python train.py --arch="dit" --model="class-conditioned image flow-matching model" --dataset="rendered rooms with furniture" --train_examples=36250 --image_size=32 --horizontal_flip=false --conditioning="class" --objective="flow_matching" --cond_dim=192 --targets=["largest object"] --num_classes=12 --cond_dropout=0.2 --logit_normal_time=false --norm="layernorm" --activation="gelu" --mlp_ratio=4 --head_dim=64 --fused_qkv=false --qk_norm=false --inner_norm=false --patch_size=[2, 2] --layers=16 --width=128 --positions="rope" --optimizer="adamw" --lr=0.0017 --beta1=0.95 --beta2=0.999 --eps=1e-06 --grad_clip=1.0 --steps=14500 --batch_size=48 --epochs=19.2 --lr_schedule="cosine" --final_lr_fraction=0.05 --warmup_steps=430 --weight_decay=0.06
Rows from block 3 of a small class-conditioned image flow-matching model, named by matrix and row number. Rows with one number belong to one neuron. Each number is 50 + 12 x the weight over its row's rms, rounded and kept within 0 to 99. All counts start at 0.
After each neuron's rows are labels from the 100 images, of 14976 (inputs lightly noised), where the neuron reaches its highest value: "lies over" is the class under the peak. Only what is clearly more common there than usual is listed. The data: rendered rooms with furniture. In brackets: how many of the 100.
# fc1: MLP up (model.blocks.3.mlp.fc1.weight, 512x128), inputs 66-87
# fc2: MLP down (model.blocks.3.mlp.fc2.weight, 128x512, transposed), outputs 66-87

fc1.179:42 59 73 67 45 30 52 32 64 60 41 36 70 52 45 62 21 45 44 55 56 64
fc2.179:95 49 48 34 51 57 38 64 33 49 52 56 00 52 37 63 61 66 54 58 48 44
lies over: wall (85)

fc1.383:57 63 52 66 43 55 44 32 49 37 48 17 43 49 56 62 50 40 45 33 29 64
fc2.383:65 82 42 37 53 51 53 47 61 50 55 56 32 46 44 39 31 49 50 41 52 60
lies over: wall (65)

fc1.134:41 41 50 59 39 68 68 44 79 46 48 51 38 50 42 35 42 66 51 35 33 58
fc2.134:39 46 54 46 51 22 47 52 35 48 61 64 63 55 69 55 50 41 37 56 39 54
lies over: ceiling (49)

fc1.472:49 44 49 50 47 49 55 70 52 45 47 43 68 50 76 40 37 46 58 53 56 43
fc2.472:67 55 52 46 47 63 42 49 41 45 45 41 55 60 39 64 63 41 48 54 67 32
lies over: ceiling (39)

fc1.11:52 58 45 39 45 54 56 52 58 68 81 53 44 40 35 56 68 50 38 43 41 45
fc2.11:45 30 68 58 51 33 48 44 62 52 52 43 30 63 27 43 55 48 56 60 56 35
lies over: wall (87)

fc1.510:26 52 48 52 73 66 55 73 53 52 33 63 62 45 76 54 55 43 55 59 52 58
fc2.510:49 61 64 60 41 70 47 29 52 51 64 43 43 28 19 53 35 64 47 43 62 62
lies over: wall (80)

fc1.382:62 58 40 45 40 45 65 57 40 41 64 44 42 29 74 36 48 38 42 30 60 54
fc2.382:34 42 51 43 28 67 62 53 24 28 45 53 77 63 66 41 69 49 46 55 64 35
lies over: barrel (31)

fc1.6:55 54 67 51 21 43 44 54 51 58 67 45 41 67 37 72 50 58 55 38 53 45
fc2.6:36 41 46 32 57 37 44 79 43 69 47 48 50 70 60 61 45 46 38 32 46 35
lies over: floor (82)

fc1.490:51 34 48 38 54 68 85 61 52 53 57 46 51 35 66 49 43 45 42 55 48 60
fc2.490:29 45 52 78 46 40 56 31 54 49 32 65 56 48 47 57 44 66 53 66 44 46
lies over: lamp (33)

fc1.190:53 67 72 76 45 40 68 62 58 40 59 47 61 61 45 51 43 63 71 63 49 68
fc2.190:89 68 56 40 38 46 46 46 51 39 39 58 33 55 46 52 36 68 50 71 25 66
lies over: trophy (44)

fc1.291:42 37 43 37 50 67 52 55 67 53 59 37 55 74 57 58 40 61 39 60 47 53
fc2.291:52 59 56 60 53 53 56 61 65 43 63 38 51 49 38 66 59 49 52 43 53 65
lies over: wall (98)

fc1.294:41 48 53 39 33 46 53 47 42 60 48 44 24 28 58 50 43 40 51 65 39 56
fc2.294:47 67 68 39 52 30 50 53 53 38 37 50 51 63 48 74 43 66 49 59 36 50
lies over: lamp (27)

fc1.4:57 17 26 53 52 39 51 63 64 66 57 53 36 54 62 51 39 48 51 61 84 56
fc2.4:38 29 40 66 60 56 52 31 25 58 47 58 63 67 70 53 70 39 56 65 62 49
lies over: wall (74)

fc1.42:44 53 35 42 53 48 63 86 71 30 62 53 46 47 62 40 43 54 49 52 44 44
fc2.42:53 45 57 52 52 65 27 51 48 34 44 45 41 55 41 67 44 70 44 50 64 46
lies over: window (25)

fc1.374:64 52 51 51 51 52 64 73 48 36 36 37 20 51 65 45 48 45 58 58 61 51
fc2.374:18 69 51 50 48 60 56 49 56 52 30 54 39 53 67 59 60 61 50 43 41 57
lies over: wall (69)

fc1.259:35 30 44 67 80 66 57 57 50 43 42 62 47 68 51 47 69 48 49 34 35 50
fc2.259:65 36 68 32 47 52 32 65 50 64 64 23 28 63 39 74 64 51 48 62 39 51
lies over: umbrella (34)

fc1.452:39 59 79 44 56 28 69 43 53 47 41 57 34 80 47 26 52 53 45 50 28 56
fc2.452:35 51 76 51 40 50 50 65 47 40 61 60 57 48 51 47 41 56 53 49 56 63
lies over: lamp (26)

fc1.120:36 54 62 42 61 43 50 56 64 52 44 47 45 76 27 51 32 72 53 50 23 64
fc2.120:29 48 69 52 43 20 39 45 49 40 61 48 68 26 71 46 59 57 38 56 64 59
lies over: umbrella (25); lamp (25)

fc1.252:36 49 43 55 60 40 67 65 27 42 43 57 31 27 63 48 53 58 59 59 50 53
fc2.252:34 60 38 42 57 77 51 29 42 52 40 64 60 73 66 59 41 44 47 53 49 42
lies over: floor (71)

fc1.412:57 68 64 70 52 41 61 53 50 62 67 37 53 48 30 67 36 69 49 72 76 47
fc2.412:80 67 59 53 66 55 45 37 34 48 38 56 22 52 54 54 49 53 50 46 62 49
lies over: wall (76)

fc1.509:61 36 59 79 46 40 57 36 63 73 42 48 46 64 69 45 64 48 53 58 62 53
fc2.509:59 32 61 42 36 53 50 65 43 73 36 53 21 60 31 49 51 43 59 49 47 52
lies over: trophy (27)

fc1.437:43 67 45 39 42 31 48 52 47 30 64 64 43 61 33 49 46 33 39 46 48 61
fc2.437:46 36 58 50 46 54 35 51 30 48 44 55 36 43 51 51 38 31 36 77 42 51
lies over: floor (98)

fc1.173:49 46 59 68 70 36 55 78 65 53 55 20 70 46 43 60 54 45 52 59 35 56
fc2.173:48 45 37 52 50 45 44 53 36 53 50 65 32 55 60 63 57 49 48 52 49 48
lies over: umbrella (29)

fc1.292:59 34 63 42 42 36 74 62 52 42 72 36 57 74 45 68 57 25 49 54 65 34
fc2.292:69 35 68 42 48 54 29 68 48 38 45 57 68 37 45 69 63 61 51 49 72 48
lies over: window (25)

fc1.214:67 69 43 59 55 57 58 49 40 41 43 65 51 53 69 53 58 58 46 42 28 42
fc2.214:62 68 57 44 51 41 37 50 65 49 41 41 35 54 44 40 25 67 48 38 26 41
lies over: wall (77)

fc1.413:47 60 77 71 33 57 37 44 65 65 64 65 54 56 33 60 50 64 57 31 58 51
fc2.413:51 63 49 27 42 29 37 51 62 59 58 27 51 67 61 64 56 46 51 53 40 40
lies over: umbrella (25)

fc1.228:59 50 23 51 49 49 40 31 57 47 54 42 45 38 56 57 40 45 53 53 67 42
fc2.228:42 48 59 46 65 41 42 47 47 52 53 50 71 29 57 26 45 50 46 49 57 48
lies over: window (46)

fc1.141:33 52 53 42 57 50 44 51 36 52 43 48 58 40 44 36 52 55 35 52 56 54
fc2.141:45 53 35 57 59 45 79 24 43 58 57 38 31 66 65 44 46 64 59 41 68 52
lies over: trophy (27)

fc1.44:41 70 34 38 53 52 48 58 44 49 54 71 42 54 42 36 50 60 48 54 52 38
fc2.44:47 53 52 59 39 32 28 49 61 47 57 20 44 59 62 38 41 88 37 76 48 52
lies over: window (28)

fc1.231:42 52 54 56 45 66 38 36 51 62 45 47 34 58 48 60 55 60 51 72 36 43
fc2.231:45 29 68 48 43 49 33 42 42 51 53 48 41 52 11 47 61 60 50 62 42 38
lies over: floor (64)

fc1.477:47 45 45 41 28 68 67 40 51 72 44 59 64 60 55 66 51 58 34 57 54 54
fc2.477:41 41 60 43 60 60 39 72 58 38 35 44 50 54 40 62 51 49 52 30 50 46
lies over: floor (99)

fc1.491:42 39 52 50 65 59 67 46 38 41 50 72 64 29 34 62 30 54 56 65 40 46
fc2.491:60 29 55 52 50 60 25 55 34 52 54 26 23 54 57 61 37 48 41 58 21 42
lies over: umbrella (27)

fc1.305:45 41 55 62 45 37 55 63 60 60 50 64 59 46 43 63 44 51 61 56 66 44
fc2.305:32 53 41 58 50 61 39 38 57 46 42 61 73 50 46 42 49 43 48 40 47 51
lies over: wall (73)

fc1.235:45 52 47 61 40 48 62 48 29 53 45 69 52 58 53 58 45 68 50 62 53 56
fc2.235:58 47 41 58 53 30 28 51 57 47 41 34 33 64 62 36 23 74 44 78 47 50
lies over: window (87)

fc1.107:40 50 77 41 59 46 40 56 42 70 54 20 44 75 50 60 59 51 43 75 56 61
fc2.107:59 43 61 48 60 45 83 61 34 21 62 53 20 43 28 74 49 47 43 45 37 46
lies over: lamp (32)

fc1.53:54 53 89 55 37 35 46 43 45 56 52 79 40 70 56 35 56 55 55 60 56 46
fc2.53:55 56 64 68 53 31 62 70 46 22 61 16 20 51 32 63 42 51 56 65 39 46
lies over: window (61)

fc1.102:47 49 51 55 69 41 43 59 55 37 58 38 61 39 46 59 49 69 52 68 37 47
fc2.102:59 21 75 56 48 32 48 70 57 63 49 46 69 43 63 43 48 57 43 52 37 51
lies over: umbrella (33); lamp (27)

fc1.187:44 76 84 51 58 32 43 50 76 57 53 26 63 46 52 35 50 51 20 59 51 66
fc2.187:58 53 67 63 42 40 52 68 23 47 41 40 68 73 42 68 54 43 41 66 46 57
lies over: floor (89)

fc1.28:49 27 52 51 36 31 63 50 76 40 50 32 37 66 58 45 39 54 68 41 29 51
fc2.28:45 66 55 65 54 41 48 45 36 44 61 41 42 38 44 40 42 53 62 51 49 35
lies over: window (79)

fc1.206:43 42 80 35 48 39 60 35 56 43 32 38 41 73 67 45 68 52 61 39 52 35
fc2.206:53 55 66 56 60 63 66 77 41 37 44 36 36 42 53 56 46 45 39 63 51 48
lies over: window (39)

fc1.439:42 57 28 59 35 50 29 46 29 72 50 47 61 51 26 44 56 36 61 58 59 45
fc2.439:42 53 30 39 53 43 45 36 62 54 55 35 34 52 43 45 51 64 61 51 52 56
lies over: wall (65)

fc1.0:46 49 43 62 29 54 60 73 58 45 49 36 55 33 49 41 69 48 33 62 49 57
fc2.0:41 43 72 47 64 65 33 64 60 37 61 51 61 56 33 46 33 57 41 23 45 54
lies over: floor (100)

fc1.285:62 64 46 71 55 46 42 55 38 16 50 36 39 71 57 41 84 69 52 41 60 53
fc2.285:37 42 61 47 70 41 57 44 66 33 48 44 81 46 67 61 66 56 45 31 65 50
lies over: ceiling (58)

fc1.155:43 55 45 46 53 63 52 33 55 62 52 39 57 42 55 60 47 46 31 51 28 54
fc2.155:34 51 50 26 50 61 65 57 39 56 52 76 36 43 46 57 40 46 60 59 26 50
lies over: floor (84)

fc1.54:48 58 37 63 41 65 42 57 58 49 52 42 39 43 27 39 78 60 47 32 49 67
fc2.54:30 44 50 46 48 48 35 48 57 47 52 75 82 35 65 66 53 55 50 49 27 48
lies over: ceiling (40)

fc1.211:56 21 64 28 63 45 67 62 62 44 43 43 27 74 33 47 57 62 60 52 30 67
fc2.211:46 52 58 66 61 53 54 52 37 41 44 70 61 30 50 80 57 47 55 58 54 38
lies over: window (66)

fc1.71:59 71 59 54 70 69 48 59 56 52 47 77 38 47 42 49 49 54 50 57 45 63
fc2.71:63 43 52 53 50 32 45 58 46 41 61 15 49 54 62 67 49 59 47 60 28 54
lies over: wall (81)

fc1.371:62 53 47 61 63 51 40 46 45 47 34 57 74 35 55 34 70 35 31 43 56 40
fc2.371:55 37 72 50 56 52 38 46 53 33 54 29 55 44 38 45 44 70 49 48 35 38
lies over: floor (64)

fc1.142:54 62 50 63 33 64 56 61 51 63 62 55 62 47 39 50 50 43 64 73 64 33
fc2.142:41 50 74 62 63 51 60 63 30 46 60 51 48 60 45 48 57 52 52 57 39 67
lies over: floor (91)

fc1.347:38 51 47 38 55 49 40 44 55 59 51 67 28 40 31 54 39 73 35 55 48 59
fc2.347:46 32 45 24 49 35 69 42 58 56 64 27 68 45 46 62 63 60 52 54 36 37
lies over: wall (69)

fc1.455:36 45 67 53 55 60 47 61 41 70 51 57 41 37 28 34 42 58 57 26 59 50
fc2.455:57 37 51 53 49 43 72 50 63 28 56 40 68 66 65 62 58 62 42 56 54 65
lies over: umbrella (41)

fc1.169:45 64 28 57 48 65 47 55 65 65 59 42 42 30 62 66 52 49 45 64 58 61
fc2.169:41 69 39 50 52 40 66 49 58 54 50 56 62 61 57 52 47 25 60 54 38 59
lies over: umbrella (30)

fc1.384:45 30 47 46 67 40 39 45 60 41 71 16 41 57 43 31 59 56 56 51 53 34
fc2.384:45 51 54 32 31 64 61 46 66 55 58 64 45 55 57 62 66 51 57 52 83 48
lies over: ceiling (39)

fc1.256:32 48 61 45 24 67 56 50 56 56 57 52 49 59 48 55 39 57 49 33 52 61
fc2.256:29 36 41 31 55 80 42 51 35 62 53 43 49 24 23 51 42 59 54 49 36 48
lies over: wall (100)

fc1.278:56 75 42 41 41 48 37 46 52 37 56 50 67 53 53 58 46 50 53 79 27 44
fc2.278:69 41 39 56 37 33 45 53 53 55 56 60 57 42 64 35 55 51 44 67 38 48
lies over: window (64)

fc1.307:45 63 68 51 48 38 21 59 67 54 62 28 36 79 71 36 48 40 53 56 64 41
fc2.307:61 38 53 63 57 37 59 62 54 23 60 65 19 41 27 58 53 54 45 57 55 58
lies over: barrel (29)

fc1.167:21 49 73 52 51 57 51 54 55 66 46 50 53 58 59 53 43 49 36 33 60 41
fc2.167:47 50 35 39 48 69 50 38 36 58 46 34 51 48 42 39 54 57 50 63 77 45
lies over: wall (93)

fc1.505:48 51 37 36 49 47 54 51 50 47 51 43 42 81 34 41 39 62 66 56 52 45
fc2.505:60 61 60 59 44 58 55 57 50 40 55 50 77 44 44 78 60 24 60 50 75 50
lies over: window (59)

fc1.25:31 54 53 51 42 76 50 64 58 45 37 60 56 75 51 35 66 46 41 45 54 53
fc2.25:45 34 62 58 63 32 57 33 21 51 44 60 57 25 62 16 45 55 42 57 47 56
lies over: wall (78)

fc1.13:35 29 54 53 49 52 63 54 47 57 51 70 47 34 60 56 45 46 35 59 49 54
fc2.13:52 25 45 61 50 55 46 20 28 48 77 66 60 50 57 59 56 51 53 46 50 44
lies over: wall (89)

fc1.454:55 44 59 67 13 71 51 48 59 61 38 30 48 39 65 68 14 52 41 61 71 55
fc2.454:58 30 43 46 39 50 49 71 65 47 28 36 50 81 46 63 65 43 42 56 58 58
lies over: floor (78)

fc1.362:48 54 38 44 47 57 68 48 57 42 44 52 39 44 53 40 68 52 60 45 52 43
fc2.362:46 57 58 59 76 48 54 54 68 42 38 35 41 61 37 48 27 59 47 74 86 40
lies over: umbrella (35); lamp (27)

fc1.82:55 41 69 71 54 50 44 68 69 51 68 29 66 32 55 33 54 64 52 40 68 62
fc2.82:61 52 53 69 53 59 52 64 62 30 52 25 51 49 35 52 47 31 47 45 54 43
lies over: wall (99)

fc1.272:42 35 56 33 40 60 83 65 61 72 48 63 51 35 65 51 41 66 41 50 24 64
fc2.272:55 25 49 60 45 34 50 29 58 62 44 34 49 49 45 55 56 55 52 44 69 47
lies over: wall (77)

fc1.248:39 35 64 38 60 51 32 45 54 42 54 51 49 55 52 47 43 49 46 74 33 44
fc2.248:59 47 49 59 58 42 60 48 47 58 52 66 48 43 56 29 41 36 39 56 42 39
lies over: window (95)

fc1.250:57 66 61 33 27 48 42 63 62 31 27 41 53 56 61 66 60 57 68 50 29 41
fc2.250:49 56 70 26 49 77 57 64 25 35 33 47 53 45 47 46 52 60 49 21 42 34
lies over: floor (85)

fc1.430:39 54 62 47 53 73 45 48 63 60 54 59 77 58 45 67 51 56 51 41 59 59
fc2.430:56 62 43 66 49 12 56 52 45 58 58 47 32 27 69 43 61 50 47 62 52 43
lies over: ceiling (90)

fc1.158:46 41 55 52 67 51 58 59 27 55 57 58 36 29 73 52 36 61 47 58 47 71
fc2.158:46 38 53 44 50 24 85 33 46 63 53 50 48 67 57 50 49 55 45 60 52 66
lies over: wall (75)

fc1.387:44 47 49 65 46 48 52 30 70 77 46 60 40 60 48 41 57 42 46 54 60 53
fc2.387:40 57 57 66 51 58 24 75 53 55 41 47 67 61 35 37 44 48 51 53 59 49
lies over: wall (65)

fc1.503:41 35 51 33 55 43 49 46 45 76 60 47 40 58 68 40 43 61 51 57 47 48
fc2.503:48 33 28 44 46 36 55 54 42 47 65 75 51 45 21 41 42 61 28 44 54 48
lies over: barrel (31)

fc1.431:38 37 31 42 48 33 44 48 30 50 28 32 68 75 32 68 54 54 38 49 55 52
fc2.431:48 61 26 47 50 60 31 39 50 50 45 64 25 31 45 38 56 45 53 66 59 44
lies over: floor (75)

fc1.40:50 42 48 44 59 32 71 66 51 44 59 71 45 69 61 43 50 59 49 36 57 38
fc2.40:48 28 71 36 45 46 51 41 33 42 52 55 69 37 43 22 52 73 43 45 87 50
lies over: wall (87)

fc1.369:34 68 61 65 36 56 41 56 29 72 50 64 59 59 36 50 57 48 61 64 65 44
fc2.369:63 31 51 49 45 34 37 54 63 52 61 23 30 56 33 54 56 46 54 51 51 38
lies over: floor (74)

fc1.458:43 47 45 35 26 54 57 35 73 56 58 40 53 41 54 43 46 48 61 73 57 43
fc2.458:46 54 48 40 53 67 59 68 55 44 47 43 46 39 43 30 62 47 54 66 66 60
lies over: ceiling (61)